From a checkpoint of a small image classifier.
Model: 8.36M parameters, layers 10, norm rmsnorm, activation swiglu, moe top_k, num experts 16, width 256.
Rows from block 6 of a small image classifier, named by matrix and row number. Rows with one number within an expert belong to one neuron, the router's apart. Each number is 128 + 24 x the weight over its row's rms, rounded and kept within 0 to 255. All counts start at 0. Numbers have three digits each.
Before each expert's rows are labels from the 100 images, of 14976, where the router gives the expert most weight on average: "responds to" is what is common among them. Only what is clearly more common there than usual is listed. The data: patchworks of several textures.
# router: router (model.blocks.6.mlp.router.weight, 16x256), inputs 128-255
# gate: expert gate (model.blocks.6.mlp.gate, 16x64x256), inputs 128-255
# up: expert up (model.blocks.6.mlp.up, 16x64x256), inputs 128-255
# down: expert down (model.blocks.6.mlp.down, 16x256x64, transposed), outputs 128-255

# expert 2
responds to: patches: five
router.2:168079145144097116124085126157125149131162116138143169177169091149123143136106124131121152102119142133158158127111110116121089115152147128158104111120127099129111146160135140150107092127115102132153156152144095141107104087136118136131114167142127100110115150129148120170132092151121102135167161119159108099154136095107119109140122136113143131126126109177077126113157090093132141145142
gate.0:088126087156142122150135130134168137101095125165136135104088125113102122149105124161088109164132143152099122121131108107126124147131124133107126135137154156128159109108175119107132125113157121060142132108144136119098145141133130129129133134150118127112177122132121156162099123143128150173135116099139137104111130118139158142124187066144126148125118094137116122161166089130149124090130
up.0:109182108119166157145135119155135176131139126169113138110114126142102139114177145164155128124142111142117113166136109128070130150145112102089142122177162158129172101133142121180117133131158131123131155104121115131135128138158184119134142140080135087110126141171105131111118103113123145164110122142145136129099133164128146114119201105100143142113131103144151171146117132151168086094108
down.0:088119076070154133139101129113127144122127159136133130167144111158147154129112116107178135135156113125086110101099147149110152167121157103105111109101162115107153098163129116150124141122107140119141186125132122101141126165089095142122111180150074140175111119114105145158160115114138145166104146144127107126079134152153136164122131119138087125132118127141175084100116161139108159139162

# expert 12
responds to: patches: two
router.12:163184126081155115152094141133136129137111103142144132099141111110109138137151110171128167134146144123129130130154124103075155102119136100125117157089125131154145098143169106180093125133110137146157075114096135123112142182168152154138109098107147066136127134152106092100102132140125159183064174127088146126095124161140120133102153179147129137119139100125132118139140119109171125115130
gate.3:144137128114117139135124119114127095120120088148095140135126169108134142179181079138145138149130123145118122121140097115123162074107149149118143128145069119120138145121095128170122128153218175094111146137150133130093119168176183149124154105156145089114122106145117099106103145153114130139126146142112111130118137080140138118103131104139106114101108160150113128164098135117145071098138
up.3:092138108151136106130104149120138148162125143121144099114137096148154146125128165121116122126111137096106170129101126118141100167132094105155105118075163141127117142114136073090136098094073099149152145130108136124161187107062083114086146110137115126147129091089134163147137128131120145111162116121133103175109097153138156114147106185111107128152170137110103154085123151117092118134154
down.3:160118097123125151108152116147142098146086083148137157178112127140128139136106103129146145134116142101122084099181125128080163156137107093111151150104085133149144092175118103162172146108118148125153130105103147087161097121135145140140127134100135073138128139153097130114095147166116179162107108080132100122148137160156141146065171115122158124081125144124134152087117114124165137088098

# expert 7
responds to: yellow
router.7:138163120127130111173169156146096129149136102136083078083143144123174110126181137117147118145146130116143096163088158141145080122128113127085105136157136115156133094109119151142133148141085111129109151105122166097159160120139123089103105123084123133142134110147090178106126126100147119100129103097136142114113117157081068093117135192112135128149144140147082141122083134148108147120107
gate.3:105129152140169153112137120103118103130139136141087112113138120140116105127134120116096165117143167132123112144118125163144103087130132169131109144145129113132138138133112194156073122165159069059110117136171097157078100143135138106125137127120153144115147111161102123132152169113128070115155167121136124126150163151147081100178104151101129117136141161155093119111098182131110116108147
up.3:138126171121115161125130110144078128128122085180108129105118162157176128168135124109116140108133146135122105159122132168134119093108166151110105158161139115135135131089082165138097161149128081077125164091149130124096156122127137119128118133108127145123130104175092164133120147107155086090166145121154143127118160111111072117130119166136145124123149169139079126112101135150088149120140
down.3:160114141154108124102134094152152131136153148135145130145118110153152160117097124133135105089097147105142143136159100167126094157166127147158165095139134105121107167145144137142145122092108101139132174107150123146118113109115138115110096168153118145089131127129124117140140077134135094098144151123173134077161103107113145185151147091118173157135106070129106119158166102104132152154094

# expert 10
responds to: white; patches: two
router.10:054112153108133128159135120135121164115168118135140124094156157141117129134174123080124112105117114145107155113148124109092183113106170163132127109151138182127121162129132154077156154127113084107082110145126159158151159103095155087116125120116157179128062156110153150100141113074133117094179134101170132105095134083135109123151130119132119137137102120148112167136182100121103123151137
gate.3:172145140126144111114133155112145114148130115142120084098134074096154113138146128194092153127096138106140142118144132111116105067137101128132140138094143121118128122086150121113125095095121127129143132146160122117133166075148101150126123154089101107155181165114097117123138111130166143128100140128121143137090112150139124096134129176120147134138115102148107110103150159119103142137148
up.3:155143111143157112102122141104114113095111127123125113117172125160098164117104103092102126107146172151130142149121137134129130123139134155116091152133103105149146102120084164184074142146142099117121133109093080111083112166137191117150169113161160099128117100156097137158145158137098116158138118136120118176143156092123117119100074133114132099116137157148086119109081161111139109103158
down.3:095145117127120125152128134170151122131151082130092141124134130148129118086150111099143171130132115128163151124137103138138110126149170076143126118100101111146116119163146117125180115130068086127125110144088131164142125127149086122074116155104110135118119114104156151143157110140167103130135114105120095107123111160138074115096129133171133132103120125147101130129179117135094135121131

# expert 15
responds to: patches: three
router.15:166099166153096110101092124098124117133172153142160126108131146139159153145068105088106117112162120173131129151141105128146168118085122176123083171128131104113105114108134183087177172138143141156162130125163115100106132143126071163141131101140106152155097140125124138116119129118133127092117133177131130128142135099130087153130091146173155099124118148095128135143107122132140145133131
gate.3:108125084128165109180134124154111134098092111156103134090099097093119154133162143134142135134098117127119149134135118135090164142116125084182150088073153164158137098114128121168127096141119112109135120130125122177155154135099151112120148154109113112120179100103095158126135130121140137129157098158132092131073154140126140119126147128131106169108137140127116143127111148116124137150102
up.3:141113166187123112154112129123079145147147134114167142116134123141175144123138123110118101117156169129124130172111189128146082142133150153126123136168137120131105135056118166128147116122053112163148124104145127094169155133120095121112118132093109144116138137143134168139116122133163116105142099131164159121139147153089087129137135155180144133128138136105101154100084143163108146151104
down.3:184147128113147159130164138111126058115108157126113090126104126129125119148075140181114082151131141128131096134098129148149133099110144148105108169152119100139110116080139126055134141141135133123165147148182132095115106114146119135143143122146139178128159194095055096131106159129126142132108124117120154149160125097122108128166131146110142138115127119112154109108111153105106135109143

# expert 4
responds to: patches: three
router.4:152126165146135183091091108117111159170146121104123133140166129160111123151132098119154128132052154081074107147161144142115117145117110192155151132136143127102147174121144174146105120082137113133118129147114139107094090093081112124113110122149123127116093179113107117137154141128114138128131179110164165114125128114140125127178095144102149121151106116130154120101130136100132074133147
gate.3:116103072111122105187084130155148078098112126131157166130130101090149095121085145118161117138134113158148148136117113093128081152139122100118102078170121166132140104131139071083139104155123138108133088107130095135128170151111119119150153109123111107141169089136163120149125130136116116164152081144104072150127116151160160133055158086159114101152163117110148148171115128121143139120128
up.3:129142087142125101166090128139122093122111113097083118126154096067111098109111147121175144117149117164131122127096117139154075161155121104101129078127135136128140117139140060098116101136104145130145144141101105136161122135156099120117149128110117090130178096127118146155149142139092129138150126135104088144114145163143105133087160121108082122146175122143104134105111156116098130128115
down.3:157073147161107135124094128117147143127150128135127114150092153112109150116113110110152114146131090159115136135156119116129123096109121163057097146112124141105137106100165088129106153141126143126155117165167117102121100187110110134133159105134072169169112185098116115122136135090097154136090095171093109133133154097165090144154090150154116094157143125082163089144127103096111119125151

# expert 11
responds to: patches: five
router.11:112138120111090075135145134171108132140100126174165135140109167144169157104102166124165115143157095146161129116130127088122139122131131084106141137129091142124143109099106078126153150122096126149142127118080165143161174122131140125145118107090112111137122110143168141125098105123157145147076107135111146113110144149121149177070136124144138127125145135104144153150128105147108144120110
gate.3:109120090172134129112105119078174135153098079110107123138105109090109150107111159112103137103142096134121152126117125148128169156122114091127121151132107164125098143122178111081136086167126113149151126146130135148122165144053110127109131125132085078142145158078177129134118098089152122144132114143099138108099107142156125124099124067134096165154120118109163132159131152087137136146142
up.3:120158172107121115139120123152105124114137141134121089148168138158116126181153113166137130139145152141118137119123104085138122095146154125135096112133126139101134138143080114089146133122133131116117146112107122108120136107202118153133138119142193138147109091168104139149141154159121122120170148106169095135148132112104148126151153126095137133134129114139101134116149091130117092123163
down.3:132084137108165155155116126144116115141159145167130140095141118127107107118141105142109087165133120142151118103137121173102152132094156132093122135172132145099201108149104149149132131154170164087091125134168090147117139178151135116110160083122115122129091123118146138103141185145131146119134107141122114133105162127166112121120102102140086091118155163088110128131105143143142121134158

# expert 9
responds to: patches: four
router.9:159101130142086124104080136111150165128160129112140133144161133168133128125106154102116106093113073141078143139147123124144083123136167139130111150164146105101145163106176153095082161119165104171119125155138146135115105126103123153105164118144123118157106160126127133152164175096130111119187145155156148135140141082130126151154096162080117087152097152124109120101152138126092121148179
gate.0:144154141072155118114109133133116075090123119129121129116146091109153152119137164175113120121176146128162116154105115122130051155117110085108096145120149113146103092112158089168154137129144155176139104113118148125118128142163126137168133124114154108141227146123097139121118139102121162180113093118112136136112153128127088146084150146079118126117132111116122105125135140119120173127132
up.0:099109113169106139142153124117139181167152110137137110132110164144102102150134079099137136119091126126088136114144152109117215078124136197142138123131099132102146146153090174101121121133122119095126136137141117128117103100113144121090120127126114152126033113151149122139126114147144090073144165126138135121142107131151171120174083099170124128120137141128142178133135107139120081128140
down.0:113178128122142091101129097103138060071090151125174104112122124131103171115164120096128120118149142118136133188130124138149149142136078136136118139110099119079122106110110154114125165085120099140136107116117072159128108099139133128132130174132157123140116079154115113117166113142132100107161134142132120164149130119084161154121125131109140118158122104181130126162104154113143097111134

# expert 0
responds to: patches: three
router.0:094129101159113103140178113110106075127136128109098111128109119078188111150089146142145158134125133084169139148078123161130131099098129120143118112096144109129106165115114075087154100135161138128132158136163159134138136135151100110112137130148143135169120130092150118104091135159156114080119115152111118159182156136113154141136121117139104143139120122112129201140143153135123151148089
gate.3:125109124131165143113155145113118103137119156121108143169137108158160106130145099185145145161143125113143157120102176144161097177112112105141159100161154162164160117133138107072133120116123113171100146123177123077146136145091129154110130124134111152111186134097127133133091140165142125105126099057138126116116154169101151125148162102134085161131131114116164104146117135134132133157114
up.3:129131085137132152107117127126115189072095164136145162138151157141111134115181142120112114147119136094111094124111169121162084185136113119112136105139129140128169150161121106138112140110133130140147123151131132115120102118075127128121113144170122101119120101126157126116112153161093127122170142135151135125103135144142174098164164088103118153121111105116198078096104108146156103144123
down.3:129092101157098148131101082170170114129142068140126162165087110165123117084133099101130097109118110127136129101149107130122112174166124069134155104098126122135158111172128131144142108137120113147157136139130116122126108140123126132096125145172132095104066116116132090158147117173098104080145150121122108111150112146108129120112138095119140149078124105139095131111162105116134146093133

# expert 13
responds to: patches: two
router.13:143145136149134154120149172139136152137127111107104147114184132116085113148196139130093107119146147130119099105109131118156086149179096084111138089147147118115119139196133093143117119124119184150140180111103166097125110122153105153134160173142149122129110146141107152127102151177116131120129124135116111120092121135163141092132150113112113119114137142149147077075140102112153130136162
gate.3:105102084155110127102178129153115146131114132121131140154106111139078133157098109060099134128091121143138134139161119114145136137142133154146119127117138121126144125090132103138102152098137145143117086165143080146126112128097136103079142104181136136121071116107134076151152128134132142108159147093137125152163116085128171135155084132162127143134135145112148134121165138152142114151133
up.3:121127138193111133074108127086142122132105117128119101109136123090114163131111106099104108100147127154144111158136114135141116140100116163132118173122090119106117167091114134146112120124118168075139134175165143131129120139107095131123159135152123100119136168102148106143159121100131147149126124111159110116125134097112149160114117156135142090107103145088128145097121163121124118126128
down.3:147167141131145105145127150126121092099070139122175082121084115115125140133141118151100071129147147089115112144142115163133107055135134133108120113117115107145168094105113111121147147097095109144130144063089136163133112111124121120123115104090185114137124159118103114144174126160155128146129147139127127087089152121118123129136149170119180135117125097125120140131138141110116100120160

# expert 5
responds to: patches: two
router.5:165104143152088172144119110115118155166180099135105125145144125178168110161106098117136134128114094138109135111115126168131106076118152162154121155157178107141159168130139147126113169114140154135136146129141111120110144164090113160108119140142118129146099125142102117153104152140111112100175192127159155142172101082131120086157107152152153104159115123154105124131132107148096096139145
gate.0:105115140103119100132179122203131130108127153124094102149170153162143139156113102139070088102176163138142128114140109142178110107153151148117134124119142118128123110135141132072125149126136137162093149102127119110103144147194111127130136121139153186104103090140101144127138129159102130107158172126164142104137119142089139145155153164117175139147095089134112124135170086125133113158102
up.0:103110164098134087132158108177111115112113171109107100163167136170140136124129098138089121110172161122134138097147108128171126096130141130097124142118144124134112119128169132087158145120108133169109118142161121109100144134174111127120113097124156155102145141118118116107120106132106148105119180135153154110139103162075110157159140147130156144134089065139136107119173094130130112157110
down.0:124127110163157181138079113106137096145126127086128110143161102128140097105091114181109134130100122117138143128112132161106109158132103137119155123141127136164139142148164136154147083143119106095113105166140099149125072136073097093098124114157117159092144136112147100143150136122131124126161122078142154136143147172144136122168125110135116143156131102096142163096161186120121106116101